A small contrastive audio-text model, trained from scratch.
Training: 9900 steps, batches of 256.
Rows from block 2 of the audio encoder of a small contrastive audio-text model, named by matrix and row number. Rows with one number within an expert belong to one neuron, the router's apart. Each number is 128 + 24 x the weight over its row's rms, rounded and kept within 0 to 255. All counts start at 0. Numbers have three digits each.
After each expert's rows are labels from the 100 clips, of 14848, where the router gives the expert most weight on average: "top examples" is what is common among them. Only what is clearly more common there than usual is listed. The data: songs of 200 made-up bird species, synthesised, often over outdoor noise. In brackets: how many of the 100.
# router: router (encoder.blocks.2.mlp.router.weight, 8x256, trained with AdamW), inputs 86-171
# up: expert up (encoder.blocks.2.mlp.up, 8x64x256), inputs 86-171
# down: expert down (encoder.blocks.2.mlp.down, 8x256x64, transposed), outputs 86-171

# expert 3
router.3:115119089159155182166136107129126114107144128155115126124095100102103103153107102123089115151110119109108162161107150143125127160162129128184111139095148119122148099105126108166161183109165112125135109157141092122153099113086130150099165128157173095126109136
up.0:082071137120140129092145132112175133155146122136152167175133133108094148147130136142087181160091143141148107116182069172137148113126152074123118156098133116139092108107119141094122139108102161124120088169151115111114139122149129126118136110118163133112142161
down.0:123100111121136080074142095134112112142116128178114095089099073111175135140122127149124123121129137147117110087120119122118143141133121138178133141132141192112120103142118097176143130116165145121127182092106135110149160133133168129117146117126138110128135139
up.1:161145099123119160106127105130148140127104141126108106136175153121117115149119113124113136085137129142078148125125125158135154106167085080119084138175137135116125091124102141140137121116118150147090114120135164080139105133165087127090120106121124169121123107
down.1:155088090146138112095077132135134159139125113130112145130137161138139111126107129099119114155115110113144105139154150135135086078117130148169101155172118127097164112131150116110087076120105166126136104133078124113145126121136124140147139139118155131186094128
up.2:145116103126101091054168130170096154141123100158095196145101155099121111163099154131129119146106141113125082143155117137110108152134125134123129161168135129157124103119118082135081097143123156130101125132097110158123112126159159156124110119159113096106158152
down.2:140137087136113102106129109165131133137141079129117157150136108120143119117148098092138090127125104125129105112121126166077181128102124085150119108141099122127118142091132121168115134131114128123144079171123106119134104125164109141146113126128120127153142132
up.3:104099153136169085119123138115130138144113137125140170130148138130127114122166161118175113141140121140100100124142080124113137153111165115173133115184102122113180139095097136174146117124101090142086090120157118148092119085133073136167093131131172081126122172
down.3:123106134129094131093127146152131140140101128139103114129112073140137167142132103133088156110118158126116150132133136147157120122161116110161108097136144100158140125151157067158118117109127131152187130128121097127139136145152087110121110161122139102162112158
up.4:123156092171141095099114130103155130138151126111112138112180092113164111107141144173145112147155142153105179144108082108108127149132142117101138128140114151097169125120149147122129101127154157131110119094156118141122119097116114140141146147149113138128148086
down.4:122115162116119136126116130100092096117126109107147098152126085162107075135126101165155102146117192063111101125089098141118167079155150097145193123111169154139127127099135117124126150123145102181133154095130134136109113139114098095149121145127166126149105118
up.5:126130100121155094154132114125105127085100095127124153141139146125130141151093121124099080085119144101115143145130102137116116160135116124142135122144144136096126130134137118097083100114134158125121126127128144120107127077083134123118103167115118150170111153
down.5:155130148091119104158170125120128117135169126128105142150106110151111159156149102134118131103173135120127125127121088119128137159102142147115170112133139129143162143158139165145140119126097096170152148169143149139147130134149109133112126146140119110156076152
up.6:135126126119093113141103106125078140151115136124117135146135135103102196143138169163113109105142129140147176118144152133131127107143145110127148080113107129121099117136109161114095129092122143101148122096131109115137148105116130117114126121121127147152153144
down.6:095141089122132114111150107127135123097150093107098067168179147118095103166119117159137124153124122093115111125103128117151159129126129116143162102119118109141128093130111131115168120133134134121148120162142173132091108152119106131111144119138105089130113100
up.7:095153116111109092118104086120140125126119111134129156165121100127120073109112099146143136093123123093121129148120101142110100135123130138126161121133135187133139124097133129133092179101112131120109110117145122161142127162155126142070138115188124125120132154
down.7:098077134153117132083168143127117135126141118139127141142130137142163100165105133117126110142120129146141120148160099140130125156104107128119165132121128114123115135114135088160118118132140114131125119149127146146129114121131158152096159099120102161111134137
top examples: buzz (42); first syllable: buzz (42); white noise (26)

# expert 7
router.7:149144137148125115157086109147124144119145090111137115180122098150160127102077149124119147122136135101098127122092166118131153089105108157141136101110120086117145085122064116130122143096153142099168134100086122130183124134114109121163114083118147126160161145
up.0:140100095093134103129102106157114123098100089117128150107141108129123160123110142158107147119144167126157163145148122160126119087104149171119108134136127135113106126133104132099123152149098125121149164122118175143124151104136168086066101143112146115102118113
down.0:147136079158109146132134124128121131151100146126150172143155139121148169107102126135179142099107150151128140112185097186126128098142166085099111133135122130154106171129138082146117133148116112103133138137137120117115110126133097136110144161094123139134129150
up.1:080167122172109135121142072140123149087144160142128114156128152130130119112134129147103113141142123150105117142087113126142101166106097097158109112145115105185129113153149115103093149142072138157121144134081175146129124142117126122146118138146127138166146168
down.1:150117100172122141126145130092164129144154128105089124137133086134134201125122106126129125151109118143145095132150131098112109099112119088142149123132123131120131133152100160145154160145122123122091101124110084089142136141108111130121147125110106129145087122
up.2:106114121120126150079148125124119093147092145157113140113121108129119133161110115158133151121152141093108128162122085180113139136108126115111126125135132123171109102126153129139088116116148155136106115116129135117102132122156138104132132139144069096106137130
down.2:101088137122088159118059154143119134132118150148125124132132161158133112145107146096120100133135134117155138117124162097153134165139112077168131118104149117088108124116141129189161131141139123123122142119100123139150152113118093171126153110152075120127153153
up.3:071084182098108141148129113102117100088106114118139118193144096123142107114162157110137151138162129139114132134050128129154139135128131128151091143121146101120167117134146149165120144136105128148196099135125134125119099115104113080089133111142132062128151123
down.3:131095120163171160132130140107142118140114109143139158104121137119148092178137162138126128138102144127090095110158141167135176161118153146118124144116133136111142146146116138168145133146187115161167110123098133125103114136151148140138114148104110169112132119
up.4:136118101139116108103128127131145137147140106176135164110189127095170116124105118133115116112132108157142118135134179139161126159092132137170135119114131169144132150163129151146122149132131070144110081164146100127128113175132138147155113147134161129123125112
down.4:146172155137140154143100166121132130117125125166160190167081142130101097150112135101169117170107133147128149138105125122134159134175120141097138108160127113136118110143087150105160140133190173102131165129117128124140109119125122126110109086138141087066110165
up.5:141122149113119150148125134190132159156153153153126133131178138197120091132137104127125106112102116090116194168133127153114101087159112145112122133076131105141119093141128137138139130128126116105143127106127106113116164159128150130129103144162126158114110116
down.5:196112132120147123154121137174075117165125138159130095139139116150116154094068135142109128127122158132123116107083115130119095143088130149154186126117163165142116131174163111137122137125149136123145128143123131131177091119088130123148157120099113099122098117
up.6:134100119141171175059096135107145144135110131087135152115136149081129180164113109123093138141132080152155140146083137144112126126118133169132130147144152120169107130138107118126113123094131095133084122141108119148168167125137138119108157150154146169095163152
down.6:151113105138126105097115150121134104132196159084107158126132113106129117090139144111147082112114072114091126135138121145134079132117054128148144096115098147121100130076086127136127134085169146149113124132128143137132152126124138115136155121130123137120096106
up.7:117145101132141178128189127155139090164109134117108135105095132115120134118092144102122147125151128157143137080172110118155103107147139099123131117144149129130100208124136121139094125130161131129126108135113103129136114139124146125130154121112150095170096123
down.7:091176123138154110111092140154158096131139112130110156131105131138122119084126121119138127173135149106157163165153096111126158140168097126098124128142088128155136143141133124133134122113140189076146156122119168160152142148134138134110130117165121147109139148
top examples: quiet level (62); pink noise (48)

# expert 6
router.6:171161166111124132122150097080178134118168137148119170127138111114124121116159129125125135126132140131125156138137130119120137170154122132143176122142160132158101136117118120133116132123127132117170109118133077145128149078129151153134159149166145136090143149
up.0:137114151129109099082124129124137133147122161136108094147112116153117120119078091115105148150117129103121114148173115108153125118126127122089145134143144142110136117055133081130155148110091152074078082132113113132133134162120137131134141141162154142137110174
down.0:106155077124103140090148161128141147110131138134123120151134109126149131132095145156119136074130134153109144128097164097132135143086130166138140142132112101109139126143144124123166146136118152187117131125119132138156130169166149152159136098145127099123137104
up.1:073142146161135143120131133100116075126152145112124095092120150097120149168139145123120111094099111110115166122144152098098137142156153147118148099158139130115149116129133131153159089079118102125147134126149173135143138110110132128185113151112127100093132107
down.1:111180119151126085161111125132087133096109127131118168116147147116110083140149126152140113124117169129141082134140119078123099189154175177142110104121099098118134126124131127144126143149119141145134122159109118088122129114127120132104163158135093120129116118
up.2:128149123143109140160104140119127143079141132092146131129156123157158065149088105112126160151132126103147156134164082110111140156155120127115112155153109139163113125152136118094115145148139095134136139103158120164127116156161139169173132128084129139126138145
down.2:131135127137110123097168104108113159127128118133121200124140124122114089138143121122194099091111145099118137142131121100133084143189118084132141172122118110105140118113140123117154151124123106111127088136152138151135108135139103149127110126153129144111159149
up.3:162148145130148123140147096095103111123114113138144161144114110154122178133082128109140130086165094102122142126141103143095126154171081164097090162099148117066147137141105104150121124133158152123107134141120155100118156119113115116122145121121140149128167155
down.3:128153100108155109104138134119112069137141142122090054168152119149093139150168132103116126113117128121152100134105098131087149159086115099112102115145099132142173144130189119160126133140152100089131170153142153109121129122149089154113156125139146102108085126
up.4:123134109126144163120130064110145114104133123111139134130135103128118085090115131093086123131139155120141139088165159137105185125114098137104097136144120116140138101126144156118140159130116117122134122156157162123121111107166108097153108138159105137148124124
down.4:090144151128127148095120136101116103080113098111125160098125157143147177091137131148137148132143146165125080171137127103137128131137138119103147133115129142087117152080141122085116154156163165148141104135124128149086186125105111133150119138137072107057095095
up.5:139094101124142158114124127112141115117131144102137138102115131099087120156116123129146149123167161129103129174126154132141127153135100143118156128143116175052148118161110106090127115124180092119099139091115141153123180106173151124104118122108125131145129137
down.5:149100092146129142143124119105083105093107152111126146107148093165120136091164159159117123146107107127090145102148126127138129118124120154110100122105112101144131136144145103157113132162093158115139122132069146096091119093105130128166135132143133139135133130
up.6:134116134120155146159142140156142157119164128113121108131136167123122125105163161147125137135144108128167148150128116109164150121131138110113136091132142152093140140171097107147116161133107098135120150140086145131123126078177096109149153118096107127100145169
down.6:159122082153161107120179156139066139144106127157115127082121141151128140110134156137123143144104136097144156126161138117123103138159172145155098106122122133124077117155106143136168176085161112124137139103125143120123113111093089139150163119150090177140148150
up.7:087087152117150078129172082159131107181124118180087082118146167106153167132124087146113105123108105155082135130147119075128146142097115102118120125147114110132096152132175137096154135161115063081137107094132185137124118109119142138132116095133138107108102147
down.7:156137111128137091071114128125140094137150120121098117192123157127129138143088117125096106138129122138163157139080129132169073116126127139127147095099133144146104111116091039154124134127112090120140109112081142105077141119089102131127118133123130125120155169
top examples: mains hum (42); harsh note (39); first syllable: harsh note (30)

# expert 2
router.2:092176108103094140082147137163124120129141174159099115165139139144117098101119147139105122124120133124118147136125154148154162134147129114120112123113152161121130098151115140146118130078138093133101083160129131145174076147083109120124155124152169133174094163
up.0:162128109131126144080109106086157133112128154095132129102129072093122089153135143156116146120118170095110148118110155126100117122164123152145108125113085093112100101082147103121126088123109103119132130154210120126124159130144132161127110149124096129125122140
down.0:155144079131167166047116125109117127113111126118157117093133135152154125095138142142086149115140123180078095124145134149089124102140116129130144155153177151139125133151140140135116119140161145156099113113171110132142086170114111090145158131102123106099113134
up.1:159132126181113149168106158083136137123127100146102124121154118129161141146140104118101152155138150127137147120162106145120103169152120151106089126101140078143088159154141121090147163168107139111100144141107113176150149117071096135151109104144108134161095150
down.1:098110099131170114127129131124104142122084103099148119114132145119114102160137113125109120147142099126146109163106093087122125154090138102152141073114135109110154136144109120127121155157168152129129114123106169125103139127116135159108093078149159142111141059
up.2:158127157099092160140181091101115122172111147140109117113167107116112122139139129103116140114110110164126135136119157129082074153132136137097144116089089142106120101160071117116098129116117137166128123113189137121134102134133105092170143145161136114126152118
down.2:119173136155112129122158095118062122131117106128135127191112147121153134110150148118146121154112155071141132157131145123081134169163147147132059118072101142135128142151129099171124148126107144167144132129117100147136132141149110095142112134130120135105123160
up.3:152115136124132144107129080129124133099119146104120119144124116150120133136138129078128116158097115137106138106143160112168153168094132142180152124117108128161135111125128121123127126109047094176153141136092119121105142105135156181138081140116152111169144087
down.3:161115153141145146155145095159158135151115100097130123155154112136099146144161145122166124158111143088136143139100132116151129141108104186101105111119109123154139145150128119145177090108107140117127150120101132141112070094120141125092162117179084102126097153
up.4:152133142173083128112132119172147137080155169125108117157109171155156116090168118102128097094148108124122139154152132110177126125150116126142142158107123142166117133130180101098166138148117086125102133126136117148102145137137124142078138119121139113138108132
down.4:113113106141110128121129109143127114111139142119146118112118120131128146120148161101100155138130126095083124131093139073095096109099135104138150112129116107099129077161152129152127091136154108125156131083112176104116170083120102134146167112100099119110118112
up.5:109113153140128137163126129128117113130118121130162150109109104089118126120148134127074107126115121117156130125086122095102123118116160132128126054112135116122167177126177163087109071116176088141117104134103123114110140108131139106174097133111165137155161140
down.5:135154160123107171117080129158160150123142154114133153133124118160112117092157145142110157115182126124163142125150111107100150109094135130153088131131150135123111143157114127152124149124128145090122107113139119150152136166139207083144190160119142146107129099
up.6:105128112106137118134110092165122099102149149129131182119124136138098146115160165140103148141147172193146117142144126116182119160136146158184144107082135064135093140131113131128109109121124109122134094129108126125100140127114108157100134139153124137111153137
down.6:128133135142147116099130113128153146103101147130094081111139094132145136080119119127100120156124117118109134141145105142141129122152106140130160146121123170107118119148118125158112157183116132151173095095134139117119133149083118151097131135123117167116141145
up.7:142090104118151103108114168134082159107154172123127112108107097099108119139081127120149144158119156156142133119151148117140116129141182114144119164187100132155136106102158109161111097103123155117099139115112087146157161169102127167146151111110136126093125123
down.7:134083102119147135103128143124117132129117155125146136166117142113115119150118119078145096092120100138136125147124114109102121143124135148104035159141097125121142100139138129129087144093160106109119091123110116136098101145140118116172103136124119190140165080
top examples: reverberation (75); steady whistle (64); first syllable: steady whistle (56)

# expert 1
router.1:103110155111135172122125095162088102131123130162159144126103134101127079124131111122149109121122139142137115146175116078145134159136141144156147142096073114098151180154110111112155119108122113136137168128123123142172111161140155134134130108105130150122141166
up.0:116166163091167145127133129138132155157102164131112127116136109126146097127124125147091152124123120105130144125114110164105153144137082133100137142129105159150146156138132129133150149096155143130121112101120139137126105132170156127122138182129131113107141142
down.0:170155125144109138097083130131142119109153112161176143129160094137135118138176104115170163127138117141121134142144085162110066155098138106180131105142102099128180159151100106111168147172143101112197106153126150117132179118160101116141148144117136140134114098
up.1:131111133158142115124179142161130150130094070183211150106161096115097118181125114154099124142151122094097136083146096119150139135114183139136154155153133126129124085137140133124095128134152115147134160106124085127092158123124118121081118119147121103144110111
down.1:104124128148093123095149099094155110111136114105139125123118118085139136150125131151147125116088126142171118101116107107113136136127107115115097099169105114150170140126105114147107097126131145117130106100163173111165136150161111114110149121141120139113063179
up.2:093109137120101122146155161109114153138117146129137081133129089122107097145076147081127115129142111098123141138153099173132123134119141132095142155134159126186158143151107141111139144151141135142117127122120130115117143137105094128099154156143144135144162125
down.2:131114104144180146141127124090161129133090135160168191121126139166136109087144127104149118145127086143134118154112108039093090115153106114114140085142141104086140105147158126156144157156134147079170135097127138110114165127104141060141113098146153127084094117
up.3:108082142129181128163155127126156110122109143093128156112118104123135088157153121134123115113125139102109133077159138133128110110111121138119128183156097120148136148131118185104108097114133080162131092139099129123099136123111152136139095077105116127141132073
down.3:115179133121119139077099091158138153110113123178100160117117136124170118093070133119187124081156126145135162085116137115104128128122131103113145131094120148142157143138119111186169128151097145117096096097098162106169146145134109142151145154151115137142125141
up.4:101115116141116141137122163148150122131086135106136157168175182120132115124107180136119164155139081126131156152112092153147127088116149173138097155158174121117101118112130173144107141129120142102128129116159172135124097104144101119148127165084115133096146144
down.4:168145136124110136181172141112151109130167090129134132097112101156183153114135092149117100145131138119169102108102122100131120114122080108140114149136152101137126145116149139088144132118120127117125061129103102109106173146137123089139131117151111141135160127
up.5:134131106075101139168168142157112169146153138105077136100082117105133107122118143109109071106124150183169120069159103129076133150138118096095121126133167109121153122165130107107151153113136135085167124116122149110136078096114129148126139126125153108116111111
down.5:148088155135124076129127130151111132118116132177137175156157147163143107107164115120164140099132145138114143137115133136155121117157096141164140112127155135155154113140115155082097126130108153118106151087107135118158181137113124139109097124138119086135178131
up.6:110152099129146109130093153095143118124134169142152101131090091092145142142141114132127164134124105171140099105126135125100122117163124154133111095146137155122120109164151143161169170089135082144127113126110168123159137113068110130136135096149158079120148119
down.6:139082121143075130120158144150124133110140129107138160099123142122108133149170138102092129149163130114109092146131121139139099084117136067123107083132113155110120118123129132098163130133071122164134125128151158178110147115118092175142147116116124083117152136
up.7:145132120105101146133112087101119140133128159119147121114124093144137153133151096150127139162151128167117105140146119143140126126108125169168102101133102153144099123128123115095103118125130186147112154145116144107147137100149110114174095127135115117115120141
down.7:115107174145131124120123166095154125143130109059103116158105131099153169137143162128111132150093115138144126105119120163137150141125097088125150106176145155142145160103125142139178192151098142111134098087089164143127151147090093130134148121139122104134151134
top examples: reverberation (89); text has "room" (89); text has "reverberant" (89); pitch: middle (63)

# expert 5
router.5:156134096121134113112140173118127121107108132110162091114105117138149141131161163132131154154167123139144142135086108112146147165132175131075104121139117083119108118157122150162164076101160111165141128146104158135144164077133092175146081150149090165119151165
up.0:110126136105181132083130100170133157142153141135148141101115120107092121109148154154142110148156148131128143141128107153139135119114125207106120127129145113151111171127141136104141160137130093099105092121111154125132128093137076127081103121155101112155154133
down.0:151161079169146126175162146144105149111147130129070170103144138123111128157138125132131140127127174131090152119108152135156134138125155098128151117116136126079103103145151147178135119159136143130109150102118114114128122144141176128113172166111107133106083140
up.1:118141087127126112149159162100133142170129134105158136124141168127108105093131132170134121106146147119170083119141129111075172103142108165173129114123186146137150114095136060114101133133137096121183135132131089127130104105123161151126113111134135141127139152
down.1:112087122147144153170177133159093140157146135108136113118132079151146111131136111134120111166150128122120140104123125115132138147137136143155170140120115075133102112118117156121154114119176147110133150120121101106191140119063139112132163135076126148099186109
up.2:136128148140180160156178128145119122138117167080108142150149138110102115119104107105159110105080095133141191136145123161101154076114171131137117105105110115118139106158121107109117117167149108146104117117107129119113136106143179150165075143084095118100097123
down.2:119112106150107114129111131110154149119153123094171131191128099145129091138124150101092117166144131106141147121157111124156107082108130115166080123104115084127117118178145117120118128111110139165092100138133165089146147150146086102158165143111152112121150110
up.3:167114125109152114105161119165137123116100153136129152140130129111164128126116107134118120109128129093148140108078130090188165138147104134121108084091133118118150124115160084129129103176112157165124127151160148120104184163165146125105137145094148100147139152
down.3:165174127156134128150162146178140155125130093127134136146131159113124170131127142120118150131123142113107125134068065129110107151109178107111116096111132125112085104137109094200167115090117132112132069100117140149119119118122124159125159147122118137131128147
up.4:141152160117066152120092094159148148129113155121105135111128133108150170133109129139113162153102144117119101121120077115156164085137120154150121115092155127142124123145138100153070171125146153123147159132106115101105114114177123114126128136112142110144119122
down.4:136123111113117098099135087108109127094096150165173146140139158137131062092104129106092138118099135147126137133094103127131119111171121162134096083148131139124144160126132110146143091148167127101085116169119158134171119135117141115139083129186141166127166111
up.5:147139105123104094097134168105117105112127137171157166104147099125141146110117150118156144105116133132158153122134139133111091101144137068127131127101148147161125067128096159125142116135134079140120157142075132126111108120141103148118099098131133099120097144
down.5:087118150167110135143165114115145144101140109115106080148101095123112139119162099135123150157118135106113150123148086113127098163106102167142136134134150111111111123167160115112134118123158132163136133124134172156141089121131138130125104130146163101120135114
up.6:142138151128093118109114122138161133141151109102161141128145146134141134161150137115131110111093141112138096151134095138115124150125162111145126104118101149099146148136155087135088104134113171117078146167112133134110221142128152127140127137108150136100137162
down.6:131099121101088159162143123093143130075094115133164130135117131136106079133129184110134096177130183120130155111156069100122095133142147083121124121097090142130089144130134095117147132139154121131139108103139148164142093170119159117170145124127139081141087167
up.7:084150135157161129136111177098125127130122132104177115120105139123158115126141119089129164088125102129093124112120178188150178129113142143111095134118128117139172146141108112080138100111136161132119157120165133154115188153122135129105130131157147130149142128
down.7:096136128081087132175151116133092124155125112141139102150086183159126128137166125102108151128105166131116139109133146139116127082150176114136121096144134109088096103128177126127136139122154095078122127104093087173182137153095110133163148113095149160136132120
top examples: low song (88); reverberation (87); text has "room" (87); text has "reverberant" (87)

# expert 0
router.0:140118128125146127107119146078144139080123150101107137102137108175111128079120106171104164131081107100149168089134115150165156099132093120162144167082128095135135090147097159107143115172109113110151141111106098138141112110122108124120154127117115129152121089
up.0:112159149078116119135106134126128137129117131137101156097152117109085121212116146157126171181092105139149147140094119127074163134115125141152155114084145101099089136135105103120119148112171137161138129145155136139109103096139167144118105180124134100113125150
down.0:131174126174145136122123151113110127100080116153144104127104130168144118100109099087137143091095088118106145157152138093142121147116140108121138137112152150095149137116136142158153127138134122106144127130110151139126107126126133116122080121151099162158125119
up.1:100104109151145077131130133133110140148148143160136137148157136125154136113171150123162127135158084141157154146120104136152167192177137120138122141118116163116130134144098118105121115121125118154076134091121128168144101081166139158134110114145122126104129137
down.1:157151090090105119126145115096157138117155151117152116138130085135092106113100121154111149170144171132171121153147162112116078118118085107109103126101166101134089128169156132168156091161119130147146139145088123119145122113133153125146127148135110172127139139
up.2:145129115144149121110158109107143132205106155154106137140130135124058082118122093151138117132106135124111139160160136129097141094089125082141109114119166140146111135144121148139126162119138121156142105142139098143129117129130109096132106133160108111123149138
down.2:115133101128112098145117111136101163126155074094126139069125160134135125129123091140132171114119121130145175129106069107195143111144135111175153117113122123113095099134123111107089125106127099127117115125103115116169119132095157155129137120118085095095122112
up.3:119127144108111106097147123133109103091123131121130140119115108162147136205144114121141132144147103119139141138107120132099108155127108120091083124100125133120109094154161160171188141140148088128123119116136191115112125112144111156132136166133156075149110113
down.3:133128159141107133157111151128088143101148117173139139154128143136165143128122130117135117159183154116143105139137135149158129115134174108143178108092146155120104120155126159103114146164136147105116143133108103133125145121132124111094142127170150110089098150
up.4:125132104076159118163114174152133141134128149114127096132100165132106143130151141155098091118165096159157121121130141148161107118118147134096114102148126107104110117165068169089128114130108113092141123106129093156142143157089155091096133095097137167147139101
down.4:131095141112127143101115138090132113171113120126112166096113144161124110142138124142146089123116137105119156131077115148121118115158136153112134084100105148074128116107151158067109118135118108071140116147125142116157125129128148137074146092149148108056155132
up.5:106172094111086124112148112131146112106117118142130133196132089150138131147148079157145150068099147166128115144103145060111135114133131120117139113121151106125159155112107110133161126121161134112102128160113123074127119146156103112141160129113149098157150128
down.5:049159075129146149126137130122162101091141142143149128124085116146144159123142108119119154139157129089117095167121133097166107107174117110114112104184087112126123136139114136117145125106159140140118140141159154179141089132129146120152145131124146175140118143
up.6:116184128073120111157106130113168084116105151152103127114125160140133159127107128135143099099158089090112140114132113104124096102127147121113122144132107128097139126114135079145108105095114107097123110111150144171147170134142138130079095125093118117136129144
down.6:150111119102142108160112097142119115109166145128144116062100137108131123108101111119154118109126150116121167141090144144179123149129092110151102154107132114136153088118133152120075166139124139128145143139120094121126085136123152156132110113142120119132127141
up.7:127156133161106073126105169102138117139155076148105114129131117120138136118108150093105171137091179142163130119118116122160107113106142131164128127143138123120134148137134118077105161124070107087120109119164146138156158114146154122142109109105124177126134134
down.7:135116155156144124124128089122128136106167119071162138068166138116091129091136109129117137129119125118126145131138134165122097160169179108117146167133107093120122132113133162096139124129072168100118159135152112141134113110138144071103131154127106130126152135
top examples: quiet level (60)

# expert 4
router.4:143097099149099107113154076164089139134149092140154142124126135135073119136134112142142128143094119160132092131089112163099118101109166153122098112157153117149121094149098127127128135142155096091142145108098176140107111143140104109127136140113130101150151112
up.0:146109144111103103135150144184079162102172167161117119111091132121110150105170137115150165153115148113139102130157150112159164114135147154139129145155098096128129164103147134128158137124145162126064109113172153108085175138092128137098122134119172123076131140
down.0:094157128126137147156144116072106166146131139091125088177125164129131083130158095151128120156096109128151149126152132131101130118157117145129114134087105151157146103107129131131120120133124141132124124154108135134159201102166138150103120147136105179125109144
up.1:114134123121163164104145136139134152054145114123127102120178119122112127098136130125130131156119143126134119143169134100120126138114133112155108134123115134119106141124148098170142111123102125110124094135083132142138151146080154122108132133130069178151144115
down.1:107148130082126152125141169109117158115136119084173151158153137126141114118158119153113135112137100135165157086145138153157117072133160123135170154113127144112110100141127204107115161138166145124115154110119174117105136129095104080159161120099148132112124102
up.2:152125075120121150117134101152059136091159102133134115185136158161113120145102163137074104081109126130106149110098123156107130137121137105136154168131143176080185081122134149151151122146187137134118098143105098159139121118165153099130145143097141115109159151
down.2:132100139111078145093120119084118130116111096140080144105091101136129131139116140168117161148123149129132107127144114149151104137143124127154124138132169093159141139166116129116119095112162139168122131169150141131133173120163109050102158157153101134141112106
up.3:150099125106152116171091132134115110097114134109154130141140130081102096122102085184110146188092167150158114138160151081131133099124166085133117137153121100143139135145100067096127101118141218133149106179122164121132135141148122166100106120137117118129109133
down.3:123158144150128150135090152081093139104142131093163197121161118147090124135179100135107139138115177112135104138114162117148189127094105105122084147127135124147119136132120102149149117157118121145097133131120095153154148134131155090108128115103136117146158128
up.4:162131092133230133116148135123171123109125114143115139169128095118166109144148105121108142156128117090147121146138133120130157127149147163155106117108115112137189130132116141130139135159128132153091083148135134106118111093111105131123130139114108116143137144
down.4:092105144136148105140128150160159129125117156151153108118128129142117140110135114122152144149120138128097162121138165096101149149165148124132130151176114124113118117138134123114156106157134140109138119155105127131144143147118131113119109122097110092156132102
up.5:191093122147149115106155133107092143155170142150088120132162148070136097119141094142120169092096109199135097111106108146128118145154117109142159137099111167122164157166097168107128153139091087086149127136146095137169084098130132106118160121129169093125113115
down.5:096138120115136099097116093146161091149122139085105092113158133105117117095104142170115152096102160089096116215131154114141145148118133140144115135152103110134141177086175151152095118113170104116136150127173118171163113122149097132129162129152167135160122138
up.6:119113131138169108091148124118145156122136152116133115125052162147135146119131152150133184112153170120115106150135144149144133119153131139124103139138142154125139131128165108136119107134137115106130137160137139147122167164099157128117144158129172110134149182
down.6:134154130106132130121114088109101127141129126100127120143121193098123117078147120106144131121103149159149113132140150146115142160168141166121096129100107133162100180165150142152085141135122137156138136146137078083131151112129106129082156122113108142109120126
up.7:104094119096172087154145126110148141115100137138113112117146114131127141175140172134126128118102146177172170139146122099105147127093092069190098102131117136126117189124114136106139161107117126118107090101133095128123137084136167115114144135120147145119125168
down.7:099168117152134143125144144141150129156139107136141151149183111113139112150137110148116133173131141121128161140071153144140135177093168157106132136124153097150128120109116116172131075136128133148121173148148173105156100168100110104137117118109133092158126164
top examples: buzz (45); first syllable: buzz (40)